config = dict(
    train_examples=26041,
    input='log_mel',
    encoder_arch='vit',
    encoder_head_dim=64,
    encoder_fused_qkv=True,
    encoder_bias='qkv',
    encoder_inner_norm=False,
    encoder_positions='sincos',
    muon_scale='match_rms_adamw',
    adamw_weight_decay_other_params=0,
)
Rows from block 3 of the encoder of a small masked spectrogram model, named by matrix and row number. Rows with one number belong to one neuron. Each number is 500 + 50 x the weight over its row's rms, rounded and kept within 0 to 999. All counts start at 0. Numbers have three digits each.
Before each neuron's rows are labels from the 100 clips, of 14848, where the neuron reaches its highest value: "loudest" is the band of the loudest frequency at the time of the peak. Only what is clearly more common there than usual is listed. The data: short pieces for a synthesised band: melody, chords, bass and drums. In brackets: how many of the 100.
# fc1: MLP up (encoder.blocks.3.mlp.fc1.weight, 768x192), inputs 96-191
# fc2: MLP down (encoder.blocks.3.mlp.fc2.weight, 192x768, transposed), outputs 96-191

loudest: 250 to 500 Hz (60)
fc1.554:503496535477430599502522493581510499460527404461420432466505434513578494567424606467493416473471523520489539481532488524437500529521502531524482460507504433506557476511475549477529452542491424460583445504459566570386495441551537518552574470462468531517540372424541501400489485552532512565
fc2.554:482375546443545434440578532504541580490496488431531607513532565553542505483564430480499506529553516482459423503564451443426477469506457569403462483509432555548531443447569559491473490533428571496484494498522492481490489445504491460548437497497478532530501506494510603491490453444488571443

loudest: 500 to 1000 Hz (39)
fc1.39:526492507424454516480554473474541482585483528390552420583464484555545577447498395499485481468562525506415533466573556572520475523462448508434587510564427550526502461439408454588391499490487424516482426599591476444506454540535511472555513464605423462523439499520479466547478535510610477455
fc2.39:464508557496519468515589572505428579489449465562416505469461509415591519432498517490505406456444501483507469508488570369489541463423532571544521447442531414516415507468617429509585455521569525438529512434472525593452523471511502559487502497483485538486522568474485535515677529484490535590

loudest: 500 to 1000 Hz (43)
fc1.187:579457462551608430501378414506470463500600457438473511544501574523527539491551576432405526427455451485420456483519480505399493495548554517474443462511499567532474404518517547421473472543431533475485486444527528571448482492514519471476526588418603478522397446432500595503486494557529465509
fc2.187:546539499491469592434547499504570505501492574542433522521487519474450406508445410542529450532507613501551573448525437508574473544483422515465538508466462477448515525556518459554556582364549492509519495564522493423437605448531483549578531478468476500476573515524458558432461505426548470510

loudest: 4000 to 8000 Hz (38)
fc1.757:441450568509525568463511507487489508571545535534439530407577514516564328428538512492456477529633545476513562570494561448510359564428478413514430490507478648581498526503415614551534470452467524422580480515463492504561496452516574500475486547460467527434544426505513459495485525512476592555
fc2.757:520527388510461395573503476502476457416490530459566546420407481476521539510517486566554468487413473476577455501496454545477528466494477539559531497491541560470481571543596483477527582596424502496491519564541566504552504445503529511556537454528462507449567543533526491482475356419490478498

loudest: 500 to 1000 Hz (39); 1000 to 2000 Hz (27)
fc1.657:480527516486530449496461503468538579495524452394541491415461449508522390471508543504508505476507550500560520446469438437468532533527531465522531525467496510454502559464636460579499576499528501472525505390514498527486535574472449494551463514422533458541683487531535504463598418419406490420
fc2.657:546543575422456451548508580475451573455457542397498407510517457402504465397585487473433490462528411515536531566442541400495495515451538503571552546530505443513458469552542470423515441466440532445577519591513507480471449465562602459476506523504536564481438505576530523444510489548557565506

loudest: 1000 to 2000 Hz (35)
fc1.197:639420472473475550456485561472485405480518561468520525505528515465485480499537456557488470511534482467510457505589466511491410438405461565543515518502501548423492482596338466504471512392446532494471449477435462474545500484549481535586508506487513405445507554512487508401383526539502454423
fc2.197:519568539470572414438423542567465598567432521468546569523490482461481514445573433567470503506390460486443534495413540488516489544539578457460581502557511522513525541460566480440432583530491516493446550532531466507430501491541470562658537479533554515530485493496461470477405539478509536494

loudest: 500 to 1000 Hz (50)
fc1.617:500508581520482532536467467432533505386597484454515504562521474523577454458503458459524512654495418495455614593554495510518496489480478446509578486472478587533462530500626452470501524551521534511502463387577539453419444456609492536339471491473595454486635490446460449569425519504549403482
fc2.617:547419502499522512473530538509501590392457418416579442542515580522475472464489438548474538477537580515443566522509493513575517510525516482506563474564445513442460482523505455480468494429514480586517437384497517409505512581541511595492568521506544592534580451444539521529538528491414463417

loudest: 500 to 1000 Hz (45)
fc1.594:619508439517412537555507501545566383490443467515505486568443550509581548474480422460496511421487495547559447443446416513522502462494470511547418470560570530459501484575536477527433492447473517533442408478507487484531511531519538476622558522519570470475488461555453591478453465538426486499
fc2.594:501472466431505434455470545427480442482505546505516451506548530544396435399475422542473487480420503439359530594485533409497457444519444561447487529502605474492450458565400485483539600436467521550578560532492530532410510473487535459463531514509471513531496450491469554477452479494580524549

loudest: 1000 to 2000 Hz (29)
fc1.740:477487558408362575445491544508479545547427534615524482601469488477621482449456550511456488614470538574490409554555538388542484559481518516491549515576521571478379485455476519513491458495483486462504515512562484495571450536482532529420461474518465456531507451558464489571538443443524387463
fc2.740:545604540514544349547533604476530517545542438466550495405503590540549492460467512508459523470429563423480540460504488491487516496516474516595498464491544482425439541591542476565578534471499455453504515450495473474453592536493487385496610565500465507458450540416486516461548494501566584541

loudest: 500 to 1000 Hz (40)
fc1.327:467538532516516488271554445471534563507466476515551439463517571552568448504464464508557480461505566484533585497503519421506616398520465498528502497517539507490470599535457554501547515493526491494488472486450501520425551533576522489528476541458531505457457495453509502538504564473516358467
fc2.327:508538510457523547559530568484566374483460494579425475480502485454400513522521532496567519496484566447524467551466578447533511479455570521424515514469482456446460486525431378517638497493382492494519498559514491466603470461495505465549574491407480488459528436472555505508447499401460476580

loudest: 500 to 1000 Hz (40)
fc1.330:524501446448555464523477514515581509512492536515568525387531453545422521566454481510379465481469498496440520478472487431486460498585446568544530469528532500473507515479539511555504440442511468471479400486527448534566518556532573532434410503499539534514539311475509468538557434575410464505
fc2.330:434437486521482494456516540493532445445465504490469540467535460478494523584593511511501530490457560437489560528529543524531563515476470530535486523506501529482486403493441482469549435468400570510540494577540494562427480478534528547475539483516411489582428539504492435536470417462541486484

loudest: 4000 to 8000 Hz (32)
fc1.764:531496545477542443533471546521464467553515541467505575445511560448455488507534442497498476492537572511417476557552497496506380472456541543518480557595487440486490511567424641442535462420490481557550588418588513575571591505587484493556455551548413513410534492481442466433523535407560514567
fc2.764:511445448477482495539465510519461518573565510493497574487511576464485480495515510593552499505532463543486496506529468490533457433392489519489633500472457528480479565500567469522514484522521510497416457512476538521429542539501556547521599521416541467598469534549588498621508505604409447415

loudest: 250 to 500 Hz (72)
fc1.478:511442485468437471538480450462498479518520561453502463536432520550494440482534509488440592559475558551473467573476468481430510489549543459533451439547484563444452560482412502504483506578582507479534455449565420521459455464572458496607468429430469567568588495520533541456540441474470511496
fc2.478:394471523449446481438494502546486564535447568491477525494558474416510575511405480477453477480503504509574561432518491554544467517443554454475446510589534536473562469469448522489575501534480522575585499400459456441440525450511581427501587524541507545562538477560453512437498515521451496495

loudest: 4000 to 8000 Hz (36)
fc1.409:581464473532478578622548507556510569529617452544401602516524551518460573487589430616428500496533532516478471467526532507516499469390484413398535460534511426567521477448541542527505616535501557471503510590500487459476517533397457539489499448531422521428516468480463463473417479345479499502
fc2.409:439610546495466448568549519503418458495489529404529501529521471490500537571439485446484404577484511536524484545513484545467493496605465479526614514468542562506458425489485521503484437550440554544530457473540510516552519548521495499549492619557473516507509580560524559524509552587514527575

loudest: 4000 to 8000 Hz (26)
fc1.186:491503476540493482517473510589518455471453553438482557451487479420572471478584652499443514566503493437498419588527517494512486484493449574541513518523484406449470444494470546579554455365429393520572479499521507541550500489623427560596473410573510522516512478444570514543504529430498476510
fc2.186:484406595491559482490485394412505555570555475520532348454465524530496501405491485458493519524543490512493473492458401478519479467479535486475375475543510521565520437528571579422573481499505480495480516552452488483460526466532521446486485545579436487422500520538440465460458450554498477535

loudest: 500 to 1000 Hz (47)
fc1.349:486570416432424530462504485500514417491559501530502534535533488471567479481447482556418441506441548513483501526523526406539539392520429459578442589509451585525588470509531580503466427508433440542461450541541449556514545587420496513458551532502572544456598509502483546502497527482494503573
fc2.349:454560370578521630575452501442417430473483531404520582531537581516442511443531504300440498497447461530486485432532476523448498459442499531496484561652485482515529511524461487569556534552490445515522550553492493514523508479505541524518419504495352411525529482486582424511480427475517540550

loudest: 500 to 1000 Hz (37); 1000 to 2000 Hz (29)
fc1.684:510439609494433515438521537539479464573492543511639523559525520491526502560515464474498483521552546497564512457447480522528480560562569453488500407548462509468482546658540536479449509444440540481510541438545597486456528569480547513518426502513582496430488439573459581410503530521480452514
fc2.684:471560397470553448521554563481488518452527451515470500502417526466471510481363528532497518510527468457476539584528506493471468406356493549478464536410500518440500477407479451531489508465563490507499547549485524406448482537512524470506473484512541476561484513412601416492545474534562495447

loudest: 4000 to 8000 Hz (30)
fc1.515:509416533523549513500577517442429563500465499435503532515454507520501473474430463559345453470574448428600542483528542482492514508537552504461521507578483507591519518599518517476497496601485544523494582530559550460398472490503524482528439526486489598469505464667425575455486534430504505482
fc2.515:571564484393478483465451532535503509443552464560515424465511487391503551563469543469536607532568580446481513477475448472524558442402533481539446517461428538405495518488508492424487520431475509523428532421478546520563519512567513472470517452425542432598504468379615429455528430513515559526

loudest: 4000 to 8000 Hz (49)
fc1.404:512437458548435562614449515483483504500458461464598605553471485492453427495479463704524495551488583452507508502503432504498487483506469408488638495504473513511558509491522462496527501494507515480451452525529454489549495523508420585517505480532499487477610462503495532511476487386458488507
fc2.404:457472496618488453406464490487486469498535532383507479497448497524473554418484557418441458516432475545439499525473450499525528494463495508522510474459537466537510551570521561580554523490520551535554416491463570547461542478508542549482490521505510496572522577555450558536416526485519530545

loudest: 4000 to 8000 Hz (29)
fc1.666:587510562454525695553535470557534516541584475533558471565526455487526505557582524585494481464505517514501549481550518435386514560447547399528505419498373472557553461463490493426525545487540467527468469476527508451494531536473444552528409511584477497469553468456550480520512480562499519462
fc2.666:378542512526479397508534470405396465512471521454480541450515481488513483461445493472440425482562587515516448510536535598569489467519478515452553575433631516519385402564466531564460489472459566488594480557465543557503506463448520465553585556461447542457489552501422527486439492469466484558

loudest: 1000 to 2000 Hz (26)
fc1.235:472470480516418545498495541487493558586429443531629541475459526527481457492523484586429535465535535487455413435555410482447542481407553486512450465494583464498405547452512511558497499488499499471540469466586464583559484571532450395452498473547535505472507539495462571543440456558456554519
fc2.235:544527512458593386461561517497491489496471471399533466555508492473547522468474367516479557429512473527535524590379620476560344479572544524466470530496553559461544495514480531373495534462488519535528522519494549527486484542490472553445487464549537478467545413523474434451483458483498540436

loudest: 1000 to 2000 Hz (35)
fc1.615:526461490456554518484514480460479517531505488485492617594530420532530504538505499556385502400489599564554553453460510426453527537483452526536606498567547433551490546335534505459440454524549524523508523472573545565467507545476429519532447521454482582570524559535542435545544523512568490390
fc2.615:420569492536536480508508563444499545509509551561463504500482511467409524503477508597571475493514492501517457486461575581598532484550604424459499493498555556565380482538484488463453472492483577447588480547479413532577517440510525522459539487502598475538487452565463487559447465496506578571

loudest: 4000 to 8000 Hz (41)
fc1.511:557480458599484553474484531519509493634526503507488478476574462513494510549454481497474484531550502496490487484454421649439505457508558437421603441489466542637482502545541550548521446408468534541486421437468481473554534552443585522486555530533571467382414610523462588478550550446533506532
fc2.511:466568505384533441512516557502555523381543458505543431543373461482446533455414545517559574470546554375510563517522565499588492397418521559473401495441491533400593521485535475401492526474516537489489598516473521408471479485531507535508497382547545467621531484446612478551482461524484533507

loudest: 500 to 1000 Hz (43)
fc1.586:493519494480482479489525504609620581500461590462404471512519522440482555464481546536551525491560475450540488567542475557451487508465463481442530526495514487543546498518429447567441404442530498492468517565468493540566504504539439511481593523534482454404512519360465440491452566495443539427
fc2.586:502388595441535473504479488575478542526427456502455551469479526497516531539483515532427548387462481537489465503514461549510454532443562518510438484565369511595540509583489464489466512551466509509516516500582439416492522459506434504549492494444591580555520491498513574491544524427460467414

loudest: 250 to 500 Hz (58)
fc1.254:493492520557403610437570519507512454482397435458517534434495489466446509519480531534597516453426569487423486515524527526459498441502470521434576483424591519506490513426425494445553577439496519500507486501460466504459484491573468520367508466577491489564502408546614567466387501528472529503
fc2.254:490503452392559494473459493502455537467473541512485504568454606517468578499562470515500480472589423493577492590474469523552436569413485544546503547576441546494498508540514485558528467549534436533470478508522516467468450486485584465567542555426449547452507572466453473524619523448465553478

loudest: 1000 to 2000 Hz (40)
fc1.135:504520543500503453545582460452552465511449413495525559550463492478465504496572400467476575523565602475414497405502426464497484466524498502509584534530580473496480532504515542457517523536547526508533520420409381463537502525521470625520484499638429465544498465483424557561497503470488366447
fc2.135:507510552475591550508478481497423512498463532504507460469566513476499472497509499452439383527526478485522446564504477426542468622548435483499445401546487506505490409571506480572459456489505517597530456563547504552444586441423501411463484519506512551544507646515457502455592437472533540545

loudest: 500 to 1000 Hz (38)
fc1.310:611469579569430496399584456446530432500509540477563434488498500424458552532492522396519567520540549476504520443478481465467531433465526508584500524475498545487469565536464429502602518408500464468546545430452434494539459535562523469513623479476585456426469429522531485447536467491517458457
fc2.310:461558533465590599519480612498559513496441497538439479535507515572423478442483522547520447480421407519418434514428538360583476485445533557453508435498541423399515529440507464573545510459505491542542480551550527412478492492475435488534467571430478523481520488471567515549493511465481459568

loudest: 500 to 1000 Hz (42)
fc1.447:535435395484364472421570411466479556529474458481489419530445478420461477533509594511533504508456584550520590503563454491506480569480485470525447566516534592568522459591462358501535556477610498505476465511510531464535514531504468525479529477453483456437518445548517544435521530521436480520
fc2.447:534524623411592473523522543521522561466491544560535504430565510527564468485522449492449480504421454573448421491533547405498627478470473537513494488511440437447544514488445611445535447551481590497576566487551466535467532358512542448481472500480569447481569467490469447494475475491524440530

loudest: 4000 to 8000 Hz (56)
fc1.120:427530473527569539567532458575528586496469426526524519576509557494461439480528568481460474440441519538525552487573520429596496481458548507436522503571369509514476432441429414427593447532468547535439445600540529571475492483429580536566541561495398566405534495555506478470479487542510503419
fc2.120:487484548548390416585480523421532537468452524540563544546618474492508527555532572509501469504459540397540471577491450519467511516485501464519477552495505481464535457506501445512354478486450508484551528459462502426464466511500601420486449461620459462435518544461509484493478506470506456600

loudest: 250 to 500 Hz (59)
fc1.498:567491552478606441460444449515522514495507534367450452512567654513604526525374530592468494502462490514457537410543484497497375508530496449491413526458602417492434483492543482459489416486487505480456537571442479495447485528454483499499451480550496533508439494561518522436530558483448392526
fc2.498:548445542437597542503548449405467455459605480523587521538460453610536509440466540561510494489612497438617528486519441422517532516537415420401507458476426552527391541412545519485422461446512516446394563499473487531530429530497469497475520449529538486537508555394569471497454567556474501543

loudest: 500 to 1000 Hz (55)
fc1.574:548421620418386507434505473499447500488480471441616490452521549462526497529439488455432493493562588477480480529497523500481521602536457457498469461432583618480586458571468458491565517437588502506553411501483493530533456615518534447524509463575451491526440430516556613467526534555460525529
fc2.574:458548411477557448576543598422504530389457506504449487514477439483447527402567545558595469449532502441546477497492531477492459404445520527478556545524493500503453466512502536449439534514514517426553561464518559427343580433516461488557511569473432554495535473421503492467471477578570435482

loudest: 4000 to 8000 Hz (33)
fc1.445:471462538556520537457474518463487505542552575564548560476602435670508519487477473492449523482488600482507512523508502548500446458485493496534541427500525560508446500568499473524500481609428484498579465523493531543453403483562598387482518471417521469497543426468405376502446493548505501559
fc2.445:561451485462551448616548536430504429535448538486535514505474424361550470472509503571420571399447519511477568561460508457492468540424577554474508463487531567524477510511465558484484478529511528434537464586580467456510651453509464609478552466540566467544501518513484463486458520511467512579

loudest: 1000 to 2000 Hz (28)
fc1.68:477573492503510425510504539477434437448577476583487425449522555503560589512460493423444505542541573432552488426459508553577584447518470489497486472510558482473517594555517398481418523462482515478521548426569523490522534567513508485490626512482517589540432518443460453517561480407414505508
fc2.68:487554623551575556531517528522574588518512468532484494494493516477443512471486532554574542457439414558426460514495495394499464525488562552536516478527481436483496488402439483501567529500508397523481464502524530507469462504509320481433566561457428559419446483518528502512513565526441526513

loudest: 1000 to 2000 Hz (29)
fc1.703:503594544452464533505481485522480574476449520473458488566384407490498511483514532565518645609528476478607522487531439500522522538534442423514409504515469413510482431369573460410551486529658449483514492538562482439430550477550526493503500424520558503471536503542512524489507568505522432423
fc2.703:584443441478542454578538436481535482491535475479527562556579539442528498465542489445499425556554509534481488479475474543442531487473508574423505447535417596476420534528466495592439543552426508513573533566527528485538464514456502507579521528427484527488528414476469501468373371550592542559

loudest: 500 to 1000 Hz (37); 1000 to 2000 Hz (25)
fc1.403:605458497438510500544555493553509495543611583490573591578446545454523560510530480539408474440583520528517440516505492443457487606420490479507498510486450518446523482537509485490499473482563491482485446502530443500544488457479453485642519406440489467464474530537429533539575568556515477481
fc2.403:438534636582534548497530515500486399467353488481443444498510461431464451517532530499476422491522486538465463499448584527528493497531540473477549510444538487513489446569491532456482544557496514428503487481550502479415517470515559481548463558542571516444544397459508490451456452515552482454

loudest: 2000 to 4000 Hz (29); 1000 to 2000 Hz (25)
fc1.291:456522543472458490488493526557562577488513494350544491389490488422544368540499466494485518525587507484446503468477491437437472513499499531509472521414536514501495520527530507587492432517567489508514514483535466474677584543533463572490500494489511461572513555535497532457648487459412437545
fc2.291:467502537452480523594423470414479482433476529448492455509470481520500500434499517562500499396514563426545470528513466421490504463439539477535449518564531508507570436439426445404503514466447492460576545559514551534441487440516540480556548477545441557577506489512525508365362494574564554513

loudest: 4000 to 8000 Hz (35)
fc1.173:553468485543497580465484509533497497448468551504475581518561570485514530474657543579568493487550509518552451487462487482571380507506458497498596553548412483500561527516443562575562503472487414462510477554452520528465516483507514612569427555493470520411569432482481434483531461435502449537
fc2.173:555561544505483469439450473463473531572553499439438488464441610479457514516504492536517486506493407535460459449505456590477503540442574493533455470485468615438474468484454433531502433492528501563462499478497523602493553515477463504484661576407481500462437504509495524546436530607377560495

loudest: 4000 to 8000 Hz (72)
fc1.640:530464542484601481543486480451526500518576595551533505554400515537524476469608525606447532451439535457408433440579454519462528586470550541432478544552507456508494408435469488531501494514597560429518483507534490494492459515471465425512552450413507599426547424518454541447460506521516550557
fc2.640:553528507636475528459480506524499473471485550491503506505425512428515475527451542591451486433476506448529522466611462592579489517422547560554387522452504599573425520545465464382507423471534433457449472508524452515456554510499436492570551503488381543545562481509488563488468544499494476471

loudest: 1000 to 2000 Hz (28)
fc1.360:502517470454483507629508578474441485512534504519468516420447405489435510440485549445507471530594427518465523494444458413488410460468516428486480471531496568418520549508521455606636578443489452460451553591510479487546468491515492542465515493466427421439554450531534417477494485550483467543
fc2.360:364482456552478492427517474476550516477485511525527350481493441442487511486630549553593466544520562488513508508496439484494553481479459514532435604553540579479486433471499476547475503413494447512473425555463396443475608546635378492520649475503451578520438457462487555424514462480542541480

loudest: 1000 to 2000 Hz (28)
fc1.163:400519536502393427457508502396534594383557467561534546488444549575510542473539526560522449540463515482423366447521546526419506551468553504498467509519513511450493425469664482524407510536477492469534502470479494440474455488532529563513570395512547542534499477520574523485440519487478502528
fc2.163:521441416526576552512542494505514519507506476437504409507507464491436495474565497349588541525504493491547526598576451561532460487479477526507490416481542425449450470558477502526629451415521453524489578527518493521461521565523419533495506579498435561547506486509434585515551460511478527475